python train.py --model="audio captioner" --dataset="short pieces for a synthesised band: melody, chords, bass and drums" --train_examples=26041 --n_mels=40 --hop_length=160 --input="log_mel" --spec_augment=false --win_length=512 --tokenizer="word" --vocab_size=182 --encoder_arch="jasper" --encoder_norm="batchnorm" --encoder_activation="relu" --encoder_depths=[2, 3, 4, 2] --encoder_kernel_size=5 --encoder_stem="single" --encoder_widths=[96, 112, 144, 176] --fusion="cross_attention" --decoder_width=128 --decoder_layers=10 --decoder_norm="layernorm" --decoder_norm_position="post" --decoder_activation="quick_gelu" --decoder_mlp_ratio=3 --decoder_head_dim=32 --decoder_fused_qkv=true --decoder_bias="qkv" --decoder_qk_norm=false --decoder_parallel_block=false --decoder_inner_norm=false --decoder_positions="learned" --decoder_cross_attention_every=1 --decoder_tie_embeddings=false --init="kaiming_normal" --residual_init="none" --optimizer="nadamw" --learning_rate=0.0023 --beta1=0.8 --beta2=0.98 --eps=1e-06 --max_steps=19900 --batch_size=128 --epochs=97.8 --lr_schedule="linear" --final_lr_fraction=0.05 --warmup_steps=990 --weight_decay=0.04
Rows from block 8 of the audio encoder of a small audio captioner, named by matrix and row number. Rows with one number belong to one channel. Each number is 500 + 40 x the weight over its row's rms, rounded and kept within 0 to 999. All counts start at 0. Numbers have three digits each.
After each channel's rows are labels from the 100 clips, of 14976, where the channel reaches its highest value: "lies over" is the class under the peak. Only what is clearly more common there than usual is listed. The data: short pieces for a synthesised band: melody, chords, bass and drums. In brackets: how many of the 100.
# convs0: first width-5 conv (encoder.blocks.8.convs.0.weight, 144x144x5, each kernel summed), inputs 0-143
# convs1: second width-5 conv (encoder.blocks.8.convs.1.weight, 144x144x5, transposed, each kernel summed), outputs 0-143

convs0.123:600491515543459474533442570537503501473565462458507532498525504475483493456416526475537505539447497522534509516504420450454525513490588474509601502571502481505498478558517467513579449408486533468582521514524556516508490429527514508494513502446501490404390466515468519510530480492458549549562485484475508520505504462490495528544462537491534510509435455482537519521509501500509417493531424394480542521493520460557514517479478536439501
convs1.123:509491490455510390507471467510461541549511478593497512447542491536493526504553475470512480514434526479529460490459486562520475457448478533423464486548439421463448463427483555496530488527488470479392494446463486474535504547530479456513562488457518453488413487581483499452460486438508502460536408526515496543497522514488489508546489518469469528466497481504473427504524431443441522393484543528557451412523471478517484559494511493504496
lies over: no chord (96)

convs0.60:510521472529406500552518528543566455459523555524530562522500502500414491434544403471506461456525531527484503525526515468466540416533529450508468550538501525516493416539535561465503513554514515460426515454499524416480492465538541420472492535519528518492476490452528433489418411497456524532480511568497496500584422481457505506573480555513520536452429532539548499517542523495524505470520472540500475465450514494537481492567459503561489
convs1.60:512495462469518543458476453465419510377484501539474497480512518504537509486539528501526491471484574548535410507493543492527411534482443506476463485567518460504450504485468465459508531509452449459563495490461413490508468499534438514480564473540526560467415501505571446460562530492504444445535429463531569528454546533585550508480441530481514426519535504486476484549454493523491522483475476470516484407442505467456531501447467449498498
lies over: no chord (87)

convs0.111:530493544440536414573555601505509459457475514392541505421503535451469497510494504523448572482535504507438434493459472474454442502521580518517535563532535558496545538515491502458498497496515509481532511553530473467453494540439505478500429530523484436503464532519547504478538455559450519532495490478506483546481416519496576516516460508409549526467549486516494527535498560522505469536524555511502504473503552387455539522540439557487493
convs1.111:514508444446471482508505470506422531470502493473529486415526523529447517548507464518493460475488567507524461512428442442458442463509561525522521550578461452526506527474426527518539518537488499467485473473529487495460550498526508525491557501541506495522440546485528430450491523492505364382549447439504546512538502536531524468509507497455484398491479497479435432519497491501490546507458431489526428457524516376506509497474463473494526
lies over: no chord (87)

convs0.107:618517459599403502472540503564537431443471468462522534539526459490487458556487546541481554579479447488509535541463465521485455485520474508515424470555488525457552446536443515433541462433534509547485511513455492545439511480508537474487480517508504475422434526504456498514527568565461436523486475494540518477476502455538572494577462530474470503492531492512437473492479477461486478583513473442471504510478496517462520565512438516512561
convs1.107:500456499475467491469480494533444428483509512480541476470438529528483472515501543435435504522548559498538459416457532522465421517459484472542451506596494547492464502450484503471507530494494471501540414467543467504490495447421446503470488478489515460495489494445510419476471443480516462460563506427511480443436472544503491631511570491499503420398535537488440451548459468527501486471509460548497472449489522503423507486535472460444499
lies over: no chord (70)

convs0.108:499516545500497527539521599558481458462486519432600516488474470506400477511513491426479525464460515543486467488440482437447547419486523538452520517465549519454489488505519444392466525490517547522546471546552477532483476551442474517550462497509509493526488481536481505549476512567502509543468517473492526558500439545449552505520431484485546497441502554520558524448482583487523536583540437491572585454462558535472496464502493487512506
convs1.108:433477478500541494494479515525478549454461499592441492383556553455544438514495477429544519453494548487524467503516509461541479525534534506398492546544476467482477501441459528470446528475428437505463511444490532485519490467500441491519519464488492572476430549569516482424444487471535491447542475388508461554467533550508435540526499501491421441495474466522436480520540503509479466509457462511465460536581541452486510509478491475484481
lies over: no chord (67)

convs0.19:561502532518562514498554564559478407455485539469543448433487530497530473482482504476545505501501449523516494518478537479497500551487496480476481522519501479495421475478539581441512514558533599517487503392429531560517544526504508454515494442457496500538528533549461474512457535560541531542480539508479535553508435490461504543474491533562468532451547446584534483539517509498484525522608556562513510431513428543560497478542478453520563
convs1.19:494457457484506500412462462515464481489473476470479460502485489519492463463509557496427471485469522500518437479460563474569383500489472481546458464485502435456399491491451479435462536497447417470485506460437468502587519404465532475481502428555526480464428504462573479438408486516538483462533524482509466457398463544556510508526540482485497479454513499534436468549479491460476498495501500500497474478457474489464478451513453435459501
lies over: no chord (97)

convs0.68:488486471528506483528428444553534607560483500562516529500480497434490538520519549542481525554475480616459535520517508525516491511500552514448448452448451540447483465499533482520501512527517540452527498453520528524523499498468469505501553526468541505472538521436501529509513501564520577511459553409568480514458441547497481484550459469559483517465481536475432418490390507507536487547540548542487564503524489577471457425532587493501516
convs1.68:503416519460508476450465471498523450475456536546474539498510448508417477456505513500490522507485554542523485486443459505509453516470436411540495426470566461445471520501479439498403555560502411415508471519455550509470519434541507481471471450439498441491469536432489485425450484462487445485466453458517483440526472502478572539551481554485493438533552475451493496527471433521462516494468477488523468418467463482518498492522484467407492
lies over: F# minor chord (35); F# major chord (27)

convs0.20:576477562556475506514468568531461527506449502530563497524500539495441500549462462469522535472503501546510525524471374454426500515501494509552494495523527452491494446494524552466546487447523535532538511526504517524500587450516546512478518416522561446420520468433516555489403477485437436560488454559483480518498489433524535480508492499509497481470474483577529502488559490567538485486556442413418478450503475455489469467503485539564521
convs1.20:525474394497494406464505450502496494421500544528481460414567486515556452527551493451468475430451549508547440488450402449554461470457495490450437490554489435456447469470494503502522508538437497506487484489470508483523472464516524438495490509505512491491435509549511463452427497493533503451550468462538523516467511499513483494529526464503454458420499514553378452564443457498454446488447495504522468455475475511521487530475433440491535
lies over: no chord (69)

convs0.8:562531443507477488510484580502520557460481542509579501496530539518527521521516450485465605524533498488422490470490475555507509496535511500490519539550480507490574562571490478498524518495448427403561473522539573477540484450484476580475559547481403449519479460475481530537517501499489458481466444510502485556479436442505499566472561511484495433481423433428513525446556531513465488507456433502515459540535485482519506469458485522516412
convs1.8:514507518495496432529513482548483474509563492558481483471519451475457541517517499457538417478456566489545505476482479472541477445452509546531475517578449490480506511454461563490470552514463536528448488490488471529472494523492525469497534558483514423531463597543545495532454511468456556464542451554544495504521498479446517495550427462486501473477511487475426418555532494435471448434542416590613512405515502443519515538500467550478489
lies over: no chord (83)

convs0.16:450450495429508479490405500426487496510496438534512484485533393501508508501491429453400451557497515475540448478498531521493538443466526491534475462498572562505447484482495477475490499442449457551455463477474534534490402467488467434529487505521499529505553493526551539556522431474509472494522507523459517497453527463467518506497487456503475481468461485464481564473560528483469448519350484538564464510446484520479533479525432405512510
convs1.16:547472493531493521530511565511478485438514593507608475533359506517523515488429508563492580465542432562500504522551492494502514534498479488509520544502511540489487585500518463462511458556536546547486557495514522515451468521511502514538565570410529517475560513508462542546533480536501508479470490517434541480498445473525463540447504438563522519449528498514528570552497496506495495508619452527470556486504442575486501486511516489545460
lies over: no chord (51)

convs0.102:512500526519569507486486523532443536491501521597498516566552515451470474527464488469452489521476529568456537560519552456419521491505429464488462496401513577474431532472482550501486487488551502548551503476477468414493541507540498521490489499512559442520456536458500514512502461514518435530510495540532414499481560522452580499518481572523484504600515519433561526454442402521504525475503494483443536450534536458515462565527575503501488
convs1.102:449516517462506494461528387514412544549543520489481427516450512439487381504460473475461474508455512485507525513401425544555429506418465472450548505484409509492422447515508490439462491517500474505420508495416486493481476473485464457507525485508452479494495511520500567485507489507525501504525529460534467541365522512502528513476521513483496500549522455486488476433498411510522488493511521490543430455459477514544456506510491436460493
lies over: F# major chord (25)

convs0.70:560412507484495481482525440542508432527548545446508585478488466556486513435542453502458549485534483519491465545491468579547482432511585452494516504527505496524526462473456535467492522494529464455455506450552526468459541452524546528433434528485472542483481491489536462464483487559455484502522503476534490545494499478538444487574398567473474510501476534423443509570474540484462452483440566499440556438519528473517560432496421516481490
convs1.70:534497466468442531518501517463481544494567514469528459503480440539460468502451556515400498460514479545456527591508510478470511539515500479504502441448435441488524487495426457500532508527524484464560427477571429469433472517533519504429530527455557529568543522486544442541536498565522430507499489480471528493545451437406524463452504446512477427482520503416489532499494512480514510543521451494482434477479509515456536434434505464404473
lies over: no chord (52)

convs0.39:498431512503404580483462524527521510500566493481570493455525469505436526488496477458507531547492498584533545523429482511447473448510537506520516484542506515492481471538505457503487495490511494433577467523511465527493508467426503480512504518457492553417543489583471478501438501607431500466435441537513534533524498444437600528508387595518502500525497502542491512477543468508479492488543418460466495516472531501517505463436437502473442
convs1.39:479441511495488416484502488540501497416437532523486474416520527448520484474549521492545536503490496453509513477520487367544540509463489521364435506571489453485493480464468551522512489563474474466507516470464497426522506452457506429450538462485532479406493475495538522464489478421491534471527454478545477543544507524533435532496470497517434459463448478509470457527504476472467429446457511564569497520574463461477473496468463542473531
lies over: no chord (79)

convs0.23:483468480517528462489538524561495483448436563526445560537501499483502509498491511482520562613469504508497520481523537580537478464544503427446490514474443531499478423421492499475502571477480507558465498479496467492514423428510420450455549518509466488509448404498494539485482560550579508502503489402459502460465460525529500557487578433434461462503533495542488463526471512538521476509543520492449507539497527549432494474519482563411530
convs1.23:477492489514484492509453504523427431488485464528539477452528493544433456471512506458480500437500542497500453472474576552483450473464498405537496538585587499500465502426466478449374526539479478552532405442467548514529501489509491449535481467524480448536470535484543452489510487565485502444531483465508541447469475486493524549549476487496519438498512492486445563441459449505492496450528483582543481470446516475518437520556458486415557
lies over: no chord (58)

convs0.96:512474497540514475529511531538518501439545485461585497485480472555462535534509436475526462552564456519410481509458519448540505508485509480465472459457488471477473533486515477498458473467554474572488448494564474539526563479475509511562530401543502529542502499533424528588522502446571529447508430482526543509490496440493513484467566590494529481402489526536453558418562520562505482469513500515491473507540449530566475506517460447589534
convs1.96:497528444524523479468479464519487523542502479517392472501567509480507552522570508474517456504503534447504482477497490438588477527497578505496427482526472414488486393473453486487531509509476489472443508441471525483544470452495483439483471455554470555415430489616472482472537497519574516517512495442572408534511452530549509492505569503522419511495487491511531463516501448522514444500474541525494469493552506442451522519427430466522502
lies over: no chord (90)

convs0.1:490502535526449518591492545541515452471555510476514552528453503396420483477490422477481480475532488488476515456495508413501499369498555468532466510525510509512440477492523518516496494462483545483386613533429519455454534457517448468421475461517456430515497490551501477510483405509500515530457513547489535513521486473531507448526461567550532531429478499515514511447549505435515524505525509506510482512462497493547559507532490541461431
convs1.1:483528436461510503467491450450444505508461532549474503475548434532521454504529465454461523492507503524499449505484488454514423507502450515462468474517513496405413532500464406493486490490449423449582472561468430545534477492514562509486495493544447528471491455512579486502550530421538489530509432476533573464506511510593560524514484528441579442510455459479481459480480474491536508524462495441563532502422522460425535459476536483454491
lies over: no chord (73)

convs0.81:432534556503520498523456517519494565506479523541499493440501541470507537479534532519463490545520493556541464500499498427553426499543512545473498488496481567484515459467520499407476507564546530573550547522508532506523472483530498578500570522455501558439496533421483519526532455517534468534450561478481435429477478570546470517546474409533564526523460516469488504463515515555514504534543490483404600573505593565490499509532485513445485
convs1.81:449413497501499576570517513502481525509500516543525494550440508527492458496483464480535489524516536515533447510411437517587472494495505440454527553529578568522382522494517517456457550477495462521498534495472528554494542364513406584562495544462512474547521555547542417520454504523483437473529492504507542457490509512476567578566493503468512424514527483463461514469520475521497541523502495488472493496485482480504512522478578492497465
lies over: F# major chord (27)

convs0.11:492476531563516462486492549566519543479484522446449526484474506471515524489439491485541539488500432541400475522516478479497564541497466453504500513462501542440512465445514454550497482505583602468506473478484541478520540413474466504513473496509513592473482529387497539465519473525513479563447478513498397475537537500530492494550481558552489550571432544478432540499480488472530507513573542542450580528511527520559532498499592505458492
convs1.11:469478507465500471523505482470445510434485541537495494502475491478477468487466489499470497444496524530541402506459447481530455494478483443424477403547490457363487515480520543454497551539502490429505525453434500540484495408498413482536576451534533456524407520508535461462489487477544461455542410451511551491462555465526604495528504432512530433545511483495462500546519481521470502504495429489481492434513493511503541461486468442491500
lies over: F# minor chord (37); F# major chord (26)

convs0.46:504502504485496469516571551522483491515465578545547497620470529527490503512444484572516579479500464529496494445470492533390573543497457439516492505475532537552472412521467538494579441535587524505534515425511474506483481479497491517473495531482537480505490435505442473531484411496488515521510434511478479446452544529514525558544454512460555499545480506482448497522477411486441552464519539379489500492535493515479508542526560470529527
convs1.46:438479476506499423443485399464482418521481489482487403497493508464464545444483559486443512477468484491553444472460437530489423473423465523480501466524531451474522509393463519485529497564526513472426531475495447517539427512471535458530532456484512498490492466452481524418467483472521456435550462503499526510432510515443556451463461451461444516442522481515508419483448446477469493462504490499520444441455398501491498475510508492483486
lies over: F# minor chord (30)

convs0.133:481482556501537498517534549549440466467506532507518571465563589516451574518458436477580557467528473553411483556548513443413487486508471437474561513486480510482497473482519473524510457480556550496550433475490475505493569461565429460497513498513513490502433521417469546531464492448478467490432503518514490529603570426465513449542473516539539548512527519470519476478492501520537512453499461517484544496535515528459442489524563557484554
convs1.133:436512453450514486551473439508493521441435543570457506429526499446496495513516515448475489492467462495544456520457406523520462498449521466426462420546480484411469476444453557409479527558495480452459549492445497529533464446497407472544501466512518497537424485584517491387503537529529462487506437442518526522458490507512538515506516419458484460511520455522455427509496470504456526457447481530509449475488471513509504501490475455542504
lies over: no chord (100)

convs0.69:498499534519444491474545528461459510388464543493482549480426508512498533484497505477526568479481452537494550554510479542478478521493475502513494519490471455501574479413558454455469526454520496476475504414425494525546492487580466484455448523450474483457559411553501496538497503535533505528424472564472513420501477496485493472496541535541469530563533580503524512549525473479514462515553410535512514500501424544442413545521487561443567
convs1.69:454493472467541495471431414495421488472457468523470521473471498449498448475498525460455454446514541520467473444471501506476496541451471469565496437539495461445471520455446526395401487520470452488503511454390462490545512500466452467535453463522593464476476490499524493397494467455488435444535471464486521469457464499483532485471527440490514499511492477542496457483508524480446449417442473552525502479513492485485499491568421411478495
lies over: no chord (69)

convs0.136:537505501519498495467452482533481507541487484484494545443519502442464475523479559491455489417458511461526480543482461437494507379446530477503481485469417499467526479496526502463477456445445491443445592517471562507475448570550527468456545488547530489535439569406538546497467511510582572541500514540510416460494533495495475463502524465512456485492453495484498428539431552508507434477528475491518466553521465501597482480488414531524470
convs1.136:543473562571533483510473544557498463471464471530495546480504470489475503515548504508561469473504554571496508493484527503445497394498413427530423483456550400440488525524497506444488538500481480522615451433494490551457452519474490493474468512499502464544456489450511501495499498436560475524477460479472490424466514436452482520501519529487489460517548549506431448403490516507522395503453429471504525482524493453480470423485512501436509
lies over: no chord (57)

convs0.40:469535504536501483544502570585549446506542487557546547541536463439416464492535493476460495463485477598550496538508476456451569437502526583486473553543497513488513415525568545408407571485550548495454550549485507510452511452562457466481509525528521463523531477420526479482476497504471448515526458516468510517536467502548516475560519489554459435500543500581527473488495582515505529502490461442495535504466519545524486488530488548542493
convs1.40:496472485513475439531525482512484513505463541544518520443545494525543532534534505450561499459479529524521421504423561517502510431439477465404444584503527515496426517446484472478488519528436455495579469440461461471539510456482480511495542503524532517518463518432542483459530510449524447469497455497521534459482525538548497573537531539428500382480596473505470465448489446531514528498439479521551463397524518480461479487486529419473495
lies over: no chord (69)

convs0.26:466485492451408520423478487512479467436439488460536531448574531519457495511526489469416502550547460543454564495465518512520507467506467512431512552495450514512484482459620532451485540513494506505557513524530508465431520498575498443512473502531544491519554491511506508515529489501442490519518382467477606564499503492496548497521560541488586515552543555563480486498549499539520595431478464517490499542497453428468546476477491496514514
convs1.26:444458423478488530452475450472526534458516481577428419405543517500509493519489453494522460433526523517467482501542494466549568558514503441431483520538509491511432498443482504502475541496442525546565504431451521426542510395457503487465479463493519559471554552555516472495549468569487504435525518473515529565521486509499510533501513470455425481516490498551439481508576447467506443443456464471477490516477493520509415538530499421484517
lies over: no chord (96)